Weights of a small self-supervised audio encoder (BEST-RQ): adamw at rate 0.00088, trained on notes from a synthesiser with random patches.
Rows from expert 3 of block 3, named by matrix and row number. Rows with one number belong to one neuron. Each number is 50 + 10 x the weight over its row's rms, rounded and kept within 0 to 99. All counts start at 0.
# gate: expert gate (model.blocks.3.mlp.gate, 8x128x256), inputs 0-51
# up: expert up (model.blocks.3.mlp.up, 8x128x256), inputs 0-51
# down: expert down (model.blocks.3.mlp.down, 8x256x128, transposed), outputs 0-51
gate.53:52 54 58 42 42 58 56 53 42 56 61 47 53 55 47 63 58 38 21 55 64 38 42 41 54 51 45 69 56 49 45 27 38 54 41 60 69 55 38 58 78 66 47 60 57 77 41 57 50 41 51 54
up.53:58 51 65 65 56 38 37 57 42 39 47 43 43 54 60 49 73 37 41 30 39 33 46 52 50 38 41 51 49 47 37 50 51 46 41 35 53 44 36 48 72 52 51 43 43 51 65 61 57 43 56 43
down.53:39 49 55 61 39 53 62 43 56 44 68 57 46 66 50 66 53 59 41 56 41 37 30 55 40 46 42 33 44 50 55 37 54 54 63 55 53 65 30 31 33 45 71 33 49 61 40 42 50 74 70 54
gate.54:56 33 54 47 38 51 53 41 50 64 46 31 55 63 34 70 42 42 45 67 66 47 42 50 50 59 60 56 45 48 50 45 30 60 34 47 50 35 48 58 59 63 44 37 46 59 52 55 51 32 41 42
up.54:53 33 56 43 36 50 49 45 52 42 41 51 42 44 60 47 39 58 50 57 49 40 53 42 60 48 73 57 48 54 38 44 61 48 36 57 48 61 44 42 53 52 45 19 49 39 79 66 61 40 50 44
down.54:49 50 62 46 51 43 41 45 41 53 65 33 45 77 44 55 46 43 36 50 64 50 41 54 39 63 62 69 53 24 40 46 49 58 46 43 71 54 45 43 46 50 37 54 59 45 54 50 30 48 41 54
gate.55:57 48 57 39 47 56 59 40 63 53 51 51 37 70 51 72 66 53 47 46 39 43 63 37 66 59 49 45 46 30 52 48 49 50 38 54 52 47 48 66 62 51 67 56 34 69 39 53 56 44 54 28
up.55:39 50 49 60 45 41 46 74 45 45 51 47 56 23 46 43 37 56 46 49 50 48 47 54 38 53 57 50 47 64 49 55 53 49 69 46 47 58 58 43 36 49 41 46 75 24 64 51 39 54 51 53
down.55:51 73 64 33 55 61 45 43 43 41 28 74 64 58 43 50 57 53 46 50 36 45 41 60 55 63 56 69 74 55 60 52 57 67 64 54 47 58 31 56 48 47 64 56 50 59 49 49 25 43 49 64
gate.56:38 43 56 51 56 50 51 36 43 33 33 56 51 38 42 43 44 66 48 58 52 30 60 52 75 66 56 51 52 45 47 39 47 66 26 54 43 53 56 48 55 34 45 30 33 40 55 63 54 45 46 57
up.56:57 49 44 41 48 54 45 64 57 46 48 54 46 45 20 46 29 58 55 61 61 60 41 47 33 64 44 57 47 37 47 50 49 57 49 38 46 43 55 49 58 51 29 38 57 65 36 35 61 48 73 56
down.56:51 49 41 42 40 53 48 45 56 48 47 50 60 37 45 49 66 61 58 67 37 61 65 55 60 61 57 48 50 57 57 36 39 63 47 52 49 39 44 37 59 56 56 66 54 43 52 57 57 51 38 59
gate.57:47 63 49 46 36 39 64 37 55 55 60 47 47 47 48 56 46 51 58 59 54 50 48 33 50 42 45 43 46 49 61 57 50 62 57 59 52 36 58 52 50 56 47 44 62 46 51 48 52 52 48 40
up.57:62 47 38 50 48 73 38 62 48 34 50 61 47 51 49 44 61 47 58 39 47 44 60 60 59 44 64 46 61 28 61 42 45 51 51 45 53 55 34 57 60 37 63 39 55 57 46 40 40 48 31 58
down.57:64 55 55 47 48 37 61 46 51 59 48 41 59 58 52 40 64 38 60 38 42 58 43 58 54 43 41 69 50 71 55 45 39 58 57 53 73 56 50 31 66 59 39 66 51 39 61 45 29 49 45 60
gate.58:31 44 45 52 62 39 54 51 40 53 38 42 50 40 36 69 39 43 60 68 66 42 48 37 61 64 55 51 51 47 55 45 43 64 55 57 44 42 69 48 56 55 37 48 45 68 52 51 49 39 39 57
up.58:66 68 51 56 42 51 33 43 47 69 57 56 62 48 70 32 37 45 48 54 46 43 40 61 65 43 41 56 54 44 62 59 61 41 52 45 41 37 46 31 41 59 47 77 52 32 52 58 34 55 42 48
down.58:66 71 50 52 51 50 71 34 54 45 50 54 43 34 64 63 66 51 43 51 48 55 50 37 59 38 36 46 57 74 68 64 48 27 56 46 49 38 56 51 51 47 36 35 37 53 48 49 35 36 54 47
gate.59:46 66 33 49 49 33 47 58 48 62 55 41 60 44 50 52 45 40 46 52 62 56 40 49 57 49 45 58 63 33 47 55 51 56 65 47 54 51 39 53 58 57 56 64 49 44 46 52 38 54 48 57
up.59:75 45 54 68 40 60 36 37 34 29 42 56 49 45 36 39 57 61 44 56 52 56 59 70 56 64 56 55 39 54 67 31 54 39 46 32 40 41 52 49 50 40 56 51 57 54 45 33 54 46 56 47
down.59:48 49 38 66 52 58 64 38 51 47 43 50 64 44 50 60 50 38 45 48 52 53 32 64 53 39 42 66 38 70 51 45 60 48 61 45 65 47 61 54 51 68 51 50 50 42 53 44 52 22 38 34
gate.60:47 52 54 51 31 55 46 23 67 53 35 44 46 69 49 61 54 49 48 49 48 63 35 55 42 41 31 54 53 55 52 55 32 53 34 48 64 52 58 43 39 58 55 48 35 59 39 37 49 21 53 42
up.60:69 58 52 46 52 52 30 39 51 40 50 37 53 36 60 49 68 54 57 22 47 41 45 57 52 37 51 60 64 54 53 56 47 46 58 46 55 43 57 54 56 49 58 58 38 45 34 47 38 44 37 41
down.60:80 51 51 55 59 58 41 46 64 53 49 39 52 59 45 56 45 54 57 42 52 64 51 57 66 52 45 67 52 58 57 39 43 45 56 57 52 43 58 58 57 54 40 67 63 60 49 51 58 40 63 50
gate.61:43 34 77 45 50 47 55 53 61 44 60 54 34 63 63 57 71 42 42 46 42 50 52 36 32 31 51 37 47 58 62 41 47 50 43 47 72 52 38 45 56 42 45 52 56 52 43 42 41 57 43 55
up.61:38 39 69 45 45 51 64 42 61 45 57 51 36 69 65 60 60 37 36 49 47 42 47 35 28 31 45 45 45 58 60 47 48 50 39 50 64 55 43 45 53 46 51 49 54 51 49 40 48 55 40 57
down.61:64 47 43 64 57 46 42 33 62 59 59 52 48 47 51 70 37 57 46 53 69 57 56 52 61 31 49 34 36 62 41 43 51 48 54 53 48 35 59 53 43 60 57 46 62 53 42 44 46 27 54 51
gate.62:42 58 34 56 32 51 58 41 55 41 61 69 43 48 32 56 42 52 53 61 60 50 59 63 38 37 53 48 46 70 62 48 54 58 46 48 44 51 38 52 50 46 58 47 54 47 35 41 60 55 50 41
up.62:48 42 63 45 37 34 53 59 52 56 52 37 43 57 52 51 50 37 44 78 56 68 33 42 51 36 48 38 36 64 36 49 50 59 56 49 41 59 61 31 46 65 35 40 63 42 45 69 49 50 79 48
down.62:49 41 58 43 54 60 50 38 47 47 54 60 55 28 35 44 65 55 49 48 53 47 40 72 45 53 48 50 34 54 63 37 44 53 36 50 58 64 47 41 51 23 40 61 45 55 55 54 68 58 49 55
gate.63:47 44 33 51 44 48 55 49 60 45 47 43 50 58 50 62 48 54 40 48 52 47 36 45 40 52 45 46 43 36 49 56 48 65 38 53 48 49 55 56 61 62 54 44 41 44 56 59 59 31 46 44
up.63:42 34 40 44 52 51 50 53 62 29 46 55 43 66 59 52 65 56 33 37 32 34 48 45 47 38 38 39 55 46 43 56 43 60 49 37 62 65 55 37 61 42 51 46 35 42 57 63 49 50 45 56
down.63:28 48 57 42 53 61 42 64 45 51 39 47 61 44 47 60 42 47 39 47 45 47 37 50 51 51 43 78 70 38 39 49 46 53 51 58 43 62 63 52 50 40 51 60 38 40 75 55 57 62 42 52
gate.64:47 36 56 37 59 29 46 55 30 46 41 40 39 41 42 50 43 40 40 62 55 35 44 40 62 52 51 40 40 54 40 39 31 69 48 34 47 48 51 41 61 36 45 48 49 59 63 61 54 38 49 42
up.64:68 54 41 58 50 44 55 35 35 55 60 51 56 54 50 51 51 48 59 52 49 47 61 53 41 53 40 45 41 63 70 33 32 47 42 52 56 38 53 43 41 43 49 61 55 46 54 47 57 59 46 36
down.64:50 47 30 40 46 57 41 65 60 51 55 57 45 28 60 44 42 52 50 42 70 67 50 58 31 43 56 46 41 63 56 52 59 63 61 45 45 66 52 54 55 33 51 38 36 60 54 44 62 58 52 49
gate.65:57 38 67 46 43 45 61 49 48 55 44 36 47 52 56 45 55 37 64 54 47 37 55 54 60 49 49 44 38 52 62 39 32 59 28 47 50 39 50 53 50 45 62 57 33 62 54 60 41 37 42 22
up.65:61 41 60 56 53 33 49 41 28 66 24 48 51 54 50 42 51 37 56 42 40 56 50 47 51 56 29 49 59 57 47 50 53 38 41 32 47 39 39 38 53 39 51 76 41 51 61 57 57 44 53 51
down.65:44 57 36 51 54 37 45 49 50 47 60 71 55 54 51 40 60 49 47 54 73 63 47 57 57 58 58 37 43 49 51 39 52 69 39 53 55 72 42 54 57 49 63 46 72 61 28 54 58 55 40 49
gate.66:48 54 39 60 47 34 46 50 54 48 43 47 58 74 48 78 49 52 27 45 53 47 46 53 36 53 45 52 48 51 32 35 41 70 49 41 52 53 46 49 59 47 55 33 47 35 60 39 41 43 28 60
up.66:50 56 39 52 56 51 60 41 52 59 53 48 58 47 50 24 52 49 62 44 55 42 53 56 62 52 52 60 67 32 62 60 45 37 46 64 51 51 73 46 39 51 67 73 28 62 33 47 51 52 32 40
down.66:64 63 38 42 50 55 59 60 53 41 52 53 56 44 51 42 67 41 53 47 34 74 50 38 44 55 24 66 69 50 42 37 62 38 48 50 40 53 59 39 37 51 38 58 38 46 57 44 49 45 50 76
gate.67:50 47 34 53 55 51 41 41 46 40 40 57 53 65 52 56 44 45 37 48 59 54 37 68 42 42 41 45 37 51 45 48 58 58 62 45 49 54 63 49 56 51 48 42 42 41 56 50 41 43 40 67
up.67:54 51 55 50 55 78 44 49 51 37 38 58 58 50 28 38 51 61 57 50 51 60 62 67 68 70 71 52 58 24 63 45 42 48 45 49 44 47 52 53 58 40 58 48 34 72 43 49 44 56 44 53
down.67:73 62 52 32 54 49 41 64 50 43 44 54 61 44 41 49 52 51 42 61 65 44 60 61 59 56 47 42 43 63 33 47 42 50 58 50 39 59 46 40 47 45 61 61 55 60 60 55 62 50 68 59
gate.68:47 52 50 49 48 64 47 44 50 53 67 40 46 64 38 53 44 43 31 61 57 45 55 53 53 49 63 43 31 45 51 50 30 59 57 41 56 55 70 41 52 49 65 52 50 51 49 56 47 55 44 37
up.68:42 47 56 37 46 70 62 57 75 54 57 61 59 27 51 46 41 59 71 67 54 39 50 51 57 54 57 61 43 58 55 37 42 53 32 71 35 56 43 53 39 50 60 38 33 55 32 52 57 40 43 41
down.68:60 41 47 41 57 69 42 44 55 45 51 60 40 34 65 59 62 50 46 52 52 60 51 51 46 36 59 52 53 67 38 40 61 27 68 44 58 44 56 46 69 40 55 38 40 65 48 45 51 52 46 53
gate.69:53 48 63 52 34 40 27 44 60 36 51 45 43 57 53 52 54 56 45 40 45 50 55 45 42 40 79 35 36 43 57 56 60 67 45 43 35 32 55 56 38 45 46 32 53 36 54 59 47 42 48 40
up.69:49 57 35 34 48 64 49 53 52 59 43 32 53 48 41 40 48 43 53 60 57 49 40 60 70 51 37 58 66 43 56 40 30 43 53 50 56 55 64 61 55 49 73 71 41 77 45 36 40 47 44 34
down.69:49 57 54 41 50 53 43 50 68 48 79 29 38 54 43 39 66 52 63 49 32 44 54 40 52 58 71 44 47 50 53 42 42 39 30 51 53 49 62 47 40 52 49 51 43 62 40 43 46 60 28 43
gate.70:51 82 45 40 59 41 67 45 35 44 48 49 52 39 51 50 41 63 64 60 48 46 55 37 49 58 41 56 62 48 51 66 52 42 76 62 54 59 63 44 48 37 57 65 52 54 62 41 62 61 46 46
up.70:58 40 45 49 45 51 44 43 53 68 44 45 54 64 71 43 44 23 31 51 44 58 22 47 49 28 38 39 40 72 55 53 51 53 44 49 52 51 47 56 55 61 57 49 60 61 60 49 43 40 43 52
down.70:47 46 67 55 51 54 54 42 28 27 52 52 56 44 42 53 58 53 43 43 25 32 40 70 45 45 52 39 41 41 59 52 28 39 45 42 46 55 49 44 56 41 30 46 56 39 46 50 66 51 51 37
gate.71:37 46 43 47 55 39 53 47 45 47 53 55 44 67 58 54 46 56 53 36 35 30 60 39 56 48 47 59 50 43 12 47 61 76 53 64 53 59 42 54 64 53 55 41 45 43 71 69 67 50 45 62
up.71:63 45 56 67 40 66 42 22 50 54 43 44 53 49 55 32 58 43 43 50 43 56 50 60 62 44 48 34 36 56 55 34 49 40 37 57 48 45 58 78 53 65 56 33 52 53 72 59 52 32 55 37
down.71:43 67 56 35 64 46 41 52 51 37 60 65 60 43 52 65 62 59 52 36 26 55 54 57 42 41 53 53 62 36 52 67 44 43 59 64 47 59 36 48 34 56 46 49 50 48 55 44 52 49 39 70
gate.72:53 57 35 63 40 58 62 45 39 61 45 34 67 46 44 36 31 56 38 55 55 47 44 60 56 68 43 49 34 49 64 52 51 57 55 47 40 30 62 65 53 48 39 49 49 42 61 57 49 55 54 39
up.72:43 57 43 40 44 53 51 45 53 48 49 53 37 49 54 62 39 61 49 42 31 40 58 25 51 57 61 41 37 34 37 70 64 47 61 57 53 55 56 63 45 51 54 38 62 54 55 60 59 46 60 42
down.72:44 39 65 47 31 66 56 42 41 54 42 60 59 35 60 46 55 50 55 33 35 45 47 45 44 50 48 41 61 42 53 54 54 38 63 50 41 43 54 70 57 48 54 30 49 57 59 49 59 44 66 47
gate.73:44 42 35 40 56 46 63 51 49 57 45 48 59 45 46 51 31 56 63 61 66 67 42 45 40 59 45 49 52 48 41 52 28 37 46 48 37 36 58 55 41 52 36 49 39 56 58 54 57 39 35 52
up.73:44 49 71 46 52 60 44 41 55 39 58 64 43 53 53 54 61 44 42 32 54 46 57 59 50 44 62 50 55 46 42 47 63 55 43 57 66 68 36 50 59 51 66 39 49 49 37 52 47 54 50 60
down.73:40 44 57 42 51 62 50 44 38 44 54 73 61 26 46 53 53 59 60 49 48 47 51 58 63 42 47 43 64 69 45 33 46 57 53 52 40 64 44 30 76 37 51 47 46 40 58 61 39 64 58 42
gate.74:53 64 31 61 62 29 32 48 45 33 65 46 52 55 55 53 41 46 32 46 73 43 39 52 45 35 50 48 53 48 40 56 46 66 55 47 47 59 63 56 59 53 42 31 60 37 50 64 32 50 45 53
up.74:50 41 59 44 37 60 63 57 61 55 63 59 37 37 58 36 64 56 73 38 26 46 70 36 56 48 56 39 44 41 65 49 61 49 44 51 56 38 42 57 42 26 52 56 56 60 45 44 63 65 53 35
down.74:47 46 54 36 39 51 59 53 36 41 35 54 62 41 56 38 51 53 57 56 44 41 36 64 64 40 43 48 37 71 44 56 41 49 57 25 40 45 41 40 58 45 42 52 29 50 58 71 50 49 56 39
gate.75:46 60 51 41 50 31 43 45 57 54 58 41 47 70 45 60 42 38 34 61 54 51 43 50 29 34 57 54 45 48 61 54 42 65 55 42 56 40 61 32 46 64 54 49 54 36 54 46 33 36 35 43
up.75:48 70 63 67 51 59 58 50 44 73 42 60 71 61 64 55 45 57 51 41 50 57 45 55 38 65 44 69 62 51 43 54 55 42 48 63 55 37 34 62 60 54 32 56 44 50 50 31 64 65 54 63
down.75:46 53 34 56 54 56 48 51 62 66 37 57 60 46 69 53 63 30 41 44 65 58 45 59 40 52 59 60 66 46 48 57 56 53 74 51 50 35 60 55 56 48 54 34 40 54 61 48 52 40 51 59
gate.76:41 42 49 54 48 57 55 33 53 50 34 57 55 65 53 87 58 55 38 55 41 43 54 36 48 40 34 41 66 55 33 39 44 57 47 50 60 53 29 41 64 48 52 44 46 53 60 57 47 50 52 69
up.76:60 56 53 49 44 40 29 60 45 41 47 35 41 38 42 08 48 46 62 47 62 61 42 72 50 51 66 47 37 45 69 65 55 44 48 33 36 48 70 59 32 35 51 48 58 46 45 40 52 45 48 39
down.76:52 63 46 45 36 57 58 56 45 44 43 65 62 55 54 44 51 45 54 37 62 53 56 51 59 48 62 58 54 40 49 50 41 42 48 54 25 50 38 64 52 52 42 63 35 60 50 52 58 53 50 49
gate.77:66 33 49 61 51 49 42 60 55 36 39 48 46 49 35 47 41 61 63 58 54 68 57 61 53 60 44 41 47 51 56 39 33 39 54 27 39 37 67 53 34 40 50 48 35 71 44 36 43 45 50 46
up.77:53 62 46 34 46 55 46 42 66 31 56 61 42 46 49 49 45 67 48 58 58 52 50 51 35 46 64 37 48 29 63 73 40 57 39 54 39 43 55 56 42 36 37 36 41 49 32 43 60 56 62 40
down.77:46 52 65 43 49 42 58 64 58 44 57 42 51 38 42 46 48 37 59 59 47 42 61 50 52 50 37 45 34 69 52 57 44 53 64 44 59 48 38 49 45 70 58 60 60 43 49 59 69 69 62 41
gate.78:56 42 26 53 45 23 43 66 41 50 50 44 40 53 41 55 38 52 63 54 59 50 43 46 44 46 44 47 36 52 38 48 34 49 56 39 53 47 70 54 43 57 43 39 57 51 61 49 62 36 56 58
up.78:63 40 47 55 48 43 46 61 47 52 48 36 49 50 60 50 57 39 43 44 51 57 33 42 29 26 41 47 49 74 43 45 49 33 60 35 54 51 49 38 57 61 49 43 64 42 69 48 44 32 47 61
down.78:42 43 42 49 39 52 48 45 46 45 58 43 48 48 50 62 60 47 44 30 46 39 42 49 48 46 66 65 65 43 35 49 55 54 37 48 60 43 71 63 40 39 42 37 41 48 49 55 53 39 27 54
gate.79:56 66 51 56 42 51 52 42 44 61 38 44 58 51 33 69 48 62 52 59 43 39 52 44 48 60 40 73 43 29 52 52 48 57 51 64 64 38 53 46 61 62 59 58 51 65 52 47 61 39 59 46
up.79:48 52 41 60 38 71 62 47 51 35 41 50 43 50 53 38 48 56 63 34 35 38 52 48 38 53 54 51 48 44 40 52 53 62 52 46 60 49 49 46 54 55 58 45 57 52 61 54 42 45 47 48
down.79:49 54 39 57 32 37 45 62 53 52 44 49 41 57 47 42 55 49 50 58 45 59 53 58 59 52 47 61 59 44 47 47 67 54 65 57 35 54 63 32 58 61 51 46 60 36 56 51 44 48 55 67
gate.80:57 61 60 58 44 39 52 49 47 63 44 31 61 36 35 50 43 51 50 68 51 56 51 62 56 71 46 62 47 49 61 33 47 43 75 48 43 31 67 59 50 69 53 65 43 67 29 39 36 41 50 44
up.80:38 52 58 60 62 49 46 58 33 47 49 55 52 50 42 55 48 54 48 48 60 38 60 44 56 58 66 47 56 43 42 64 51 58 43 57 49 56 48 64 54 39 32 32 46 29 61 64 62 51 62 45
down.80:50 46 61 56 49 60 59 58 51 53 53 49 55 42 52 59 54 55 64 53 41 33 49 57 57 47 71 44 49 60 41 34 60 54 50 59 56 41 50 69 75 51 62 32 51 54 54 45 64 64 58 64
gate.81:56 42 53 50 58 52 51 50 60 57 63 58 66 36 67 42 46 43 48 48 54 52 41 52 55 37 39 47 57 53 62 45 36 52 31 50 30 24 43 58 48 50 27 48 36 50 31 61 29 42 34 46
up.81:44 39 54 51 49 48 37 46 55 38 54 62 31 48 50 57 65 68 54 46 45 37 78 48 70 49 62 34 53 40 57 45 44 52 45 37 44 47 56 49 35 27 53 43 39 43 38 55 50 64 45 44
down.81:51 52 68 61 42 61 55 50 40 57 58 67 64 43 41 49 55 55 52 36 74 50 53 55 36 58 40 47 46 48 57 46 43 26 46 28 59 44 59 52 36 40 30 44 54 44 62 52 64 58 58 49
gate.82:70 47 60 56 43 42 34 36 47 40 46 40 49 79 36 57 61 55 33 53 53 47 53 60 45 46 47 51 29 51 48 24 47 53 50 39 71 33 44 62 71 57 55 40 56 62 60 44 49 39 51 42
up.82:42 41 60 54 44 44 59 57 63 65 56 43 44 36 52 41 49 50 77 46 50 60 51 44 64 50 54 44 51 43 57 62 58 51 44 54 39 46 51 70 24 49 64 52 45 54 52 49 59 60 53 51
down.82:54 47 46 68 48 31 46 49 40 39 60 47 42 57 54 37 28 52 58 33 38 41 56 31 60 63 34 45 60 54 53 66 53 56 45 27 37 54 58 45 64 49 40 49 53 40 48 76 33 71 50 36
gate.83:56 62 37 53 51 53 47 68 43 50 62 66 67 45 59 61 43 45 52 55 69 56 52 53 44 56 73 50 62 30 50 58 53 61 49 55 37 45 41 45 64 55 32 60 57 49 48 52 47 63 55 63
up.83:53 47 64 48 56 51 53 43 49 50 30 40 52 42 49 40 51 62 42 47 33 27 51 37 59 57 43 52 42 58 64 37 37 53 47 63 53 37 58 55 44 39 43 38 56 53 59 60 34 42 50 35
down.83:47 62 42 50 60 26 53 49 72 40 30 51 47 42 53 46 53 47 41 44 54 55 53 57 66 29 44 59 60 45 53 58 50 67 58 48 45 37 48 56 63 57 55 39 28 47 58 45 53 40 46 56
gate.84:60 45 52 56 34 37 64 39 52 43 49 29 39 49 54 49 55 49 45 41 38 37 57 32 54 40 37 37 23 56 55 41 30 59 37 40 60 36 52 39 44 44 46 41 56 55 64 69 47 35 54 34
up.84:33 36 51 22 56 51 56 39 55 66 51 55 45 63 62 59 47 36 64 53 53 41 39 30 67 53 47 47 52 61 47 62 52 62 28 57 41 55 63 56 51 42 46 59 54 56 56 64 60 53 39 35
down.84:48 40 53 53 48 52 45 65 37 49 40 56 52 51 56 60 52 54 36 46 63 45 44 49 45 48 53 44 40 63 40 43 50 55 64 54 62 55 37 53 55 48 73 41 37 51 41 46 34 50 36 46
gate.85:66 29 45 45 35 54 38 56 45 43 39 44 60 37 44 55 50 47 37 52 58 41 34 58 49 51 52 47 43 50 51 41 30 64 30 44 38 39 54 54 54 38 53 39 42 49 55 59 70 33 56 43
up.85:40 43 66 48 52 40 57 54 54 64 55 49 61 58 53 49 49 51 76 47 55 58 63 49 51 60 58 59 68 62 59 49 51 43 52 49 47 38 60 45 26 55 50 58 38 33 38 49 61 65 45 54
down.85:63 52 59 44 73 33 61 56 43 64 67 47 54 48 51 52 58 58 53 50 42 66 58 42 44 49 36 50 56 48 39 43 64 48 77 46 38 50 37 53 42 58 46 44 41 53 51 46 43 51 50 74
gate.86:41 36 42 54 52 30 66 46 57 46 50 43 37 47 29 61 48 61 49 45 55 56 62 42 25 52 48 47 38 54 35 41 47 54 45 43 60 43 59 59 47 53 48 33 59 51 46 43 52 51 43 48
up.86:63 54 42 48 43 56 59 38 64 44 57 55 50 71 69 50 46 53 51 21 47 53 50 49 35 42 41 43 48 37 55 65 48 52 38 34 61 46 37 34 42 54 56 57 32 43 42 49 63 52 44 35
down.86:46 56 58 52 58 52 53 58 33 35 56 56 51 36 49 66 48 51 54 39 47 40 39 64 39 51 46 42 61 53 45 74 53 37 39 50 47 60 43 62 51 34 35 38 41 42 63 46 44 55 43 45
gate.87:34 45 49 32 44 49 61 43 62 52 43 36 43 74 45 43 44 46 45 55 50 39 47 43 63 45 62 54 40 36 54 56 38 68 40 53 65 58 68 48 41 46 61 41 36 50 64 74 48 39 43 30
up.87:43 51 50 43 39 45 54 36 65 54 47 46 42 57 49 37 45 41 46 31 42 54 55 68 46 39 59 50 39 46 49 62 51 46 44 31 47 45 44 42 21 50 77 66 30 52 44 51 35 43 39 43
down.87:71 61 44 49 68 37 37 39 49 48 57 51 45 39 61 59 40 55 39 57 56 44 52 35 47 43 38 42 25 63 61 27 65 56 57 55 40 66 51 47 50 45 28 47 62 46 54 48 47 65 47 59
gate.88:47 38 53 42 37 27 41 48 56 57 45 34 54 77 34 67 46 34 38 61 56 51 43 50 53 49 55 47 31 52 48 44 35 68 50 45 61 45 60 49 58 54 40 37 56 45 54 46 56 44 43 42
up.88:43 65 35 41 48 37 57 49 40 44 53 55 37 24 47 52 37 55 43 49 53 54 48 45 52 53 30 50 45 55 29 57 38 48 65 47 52 47 46 54 51 66 44 44 51 48 55 54 53 47 65 54
down.88:61 39 57 52 59 51 50 48 64 63 58 58 38 76 54 70 34 51 54 54 51 52 55 62 54 51 56 42 32 37 54 46 45 48 50 60 62 45 59 50 53 47 54 31 72 42 58 40 49 36 69 42
gate.89:49 54 50 50 49 67 50 47 44 35 56 49 52 37 31 57 65 48 52 55 54 45 56 41 60 47 67 56 51 34 61 47 53 56 31 36 58 55 40 53 67 48 55 48 59 65 49 53 53 55 75 43
up.89:71 67 35 46 27 62 59 52 47 51 68 43 54 44 59 54 71 52 49 37 46 51 52 40 33 28 48 34 50 39 57 67 53 46 32 42 58 50 43 59 55 52 56 49 56 50 62 48 62 53 57 33
down.89:45 68 45 52 45 48 49 46 55 72 71 50 55 53 60 48 43 56 61 51 48 57 43 55 52 61 58 52 57 52 53 45 50 52 53 50 63 56 45 62 46 66 55 42 50 48 65 54 52 38 41 56
gate.90:47 47 64 52 51 53 51 59 44 63 47 42 58 56 39 40 36 37 30 51 52 54 27 49 58 66 49 81 32 52 58 38 44 47 40 51 56 49 45 66 57 65 47 59 53 70 47 50 39 38 59 44
up.90:41 67 51 50 59 50 55 44 35 66 49 44 59 56 40 43 38 41 41 59 43 45 42 37 80 69 38 62 58 41 47 61 55 45 63 56 50 60 56 51 65 57 53 64 58 53 54 69 48 60 53 53
down.90:38 53 76 64 49 39 48 63 32 44 67 46 64 56 47 41 54 46 55 46 43 48 54 49 43 51 45 37 51 49 60 44 45 44 65 29 44 46 27 40 49 61 41 52 54 29 51 57 47 41 62 57
gate.91:72 53 61 72 52 57 38 24 37 39 37 48 56 60 38 59 62 48 36 54 55 61 44 55 49 48 55 46 47 52 51 43 54 55 48 33 54 51 36 51 72 50 47 33 67 47 60 43 39 47 75 57
up.91:35 36 50 32 57 61 65 71 51 65 70 45 50 45 56 55 46 39 69 51 50 33 52 32 62 50 53 59 63 38 42 49 38 54 44 64 54 50 50 54 48 52 48 66 39 62 44 67 66 52 28 39
down.91:25 48 36 59 35 43 53 61 47 59 49 50 54 54 44 43 51 56 64 39 56 47 37 51 66 52 36 48 58 41 51 48 42 40 50 40 57 69 60 44 49 50 42 50 51 63 49 66 54 42 53 43
gate.92:68 62 46 57 42 46 43 42 60 61 34 33 53 52 48 74 50 51 25 59 42 42 34 52 41 43 39 59 51 58 50 52 49 44 63 52 55 55 54 42 38 60 61 58 56 43 47 37 49 34 54 39
up.92:48 49 40 42 42 36 48 42 63 43 58 50 33 53 44 73 46 56 26 54 38 41 46 44 41 42 39 50 33 61 27 40 41 52 50 49 68 70 61 36 41 55 66 40 66 45 37 48 51 42 54 52
down.92:48 44 55 57 50 60 53 43 52 76 48 51 51 66 49 48 54 52 68 58 32 65 62 62 47 58 48 55 63 48 61 56 36 34 48 51 62 27 43 60 50 49 65 55 72 44 53 38 50 55 40 42
gate.93:54 56 40 55 65 35 30 68 49 41 47 61 64 44 46 46 54 52 52 43 62 53 53 57 57 58 58 57 60 32 49 42 56 46 55 45 37 58 49 66 54 37 49 52 49 51 45 38 45 50 54 63
up.93:44 45 29 27 46 61 54 45 66 50 63 58 39 56 47 52 45 47 54 57 63 54 40 56 40 48 46 59 46 52 46 51 44 60 44 50 54 62 48 53 46 51 62 50 44 71 27 30 65 53 44 47
down.93:49 51 43 59 34 60 64 49 41 53 71 54 37 48 49 54 55 61 48 52 39 55 54 48 47 56 37 49 58 70 38 53 21 50 51 61 65 59 64 47 41 51 73 55 48 59 37 47 62 61 56 55
gate.94:49 32 60 45 38 42 55 37 47 55 48 50 35 75 40 75 66 44 36 54 40 51 52 44 45 54 50 44 31 50 37 30 39 65 34 30 60 48 47 44 59 45 55 36 73 59 55 53 54 52 69 50
up.94:69 43 52 53 39 45 45 34 29 52 39 55 39 58 55 57 48 47 39 57 49 45 47 55 46 53 51 50 35 52 44 32 43 52 41 40 55 44 48 51 65 44 52 46 63 61 64 36 45 49 48 61
down.94:49 53 39 49 47 28 50 58 42 53 59 45 40 86 53 54 52 50 56 53 60 57 72 45 62 43 52 37 28 69 54 51 45 47 48 53 57 39 53 47 53 54 38 45 52 49 38 45 51 26 49 52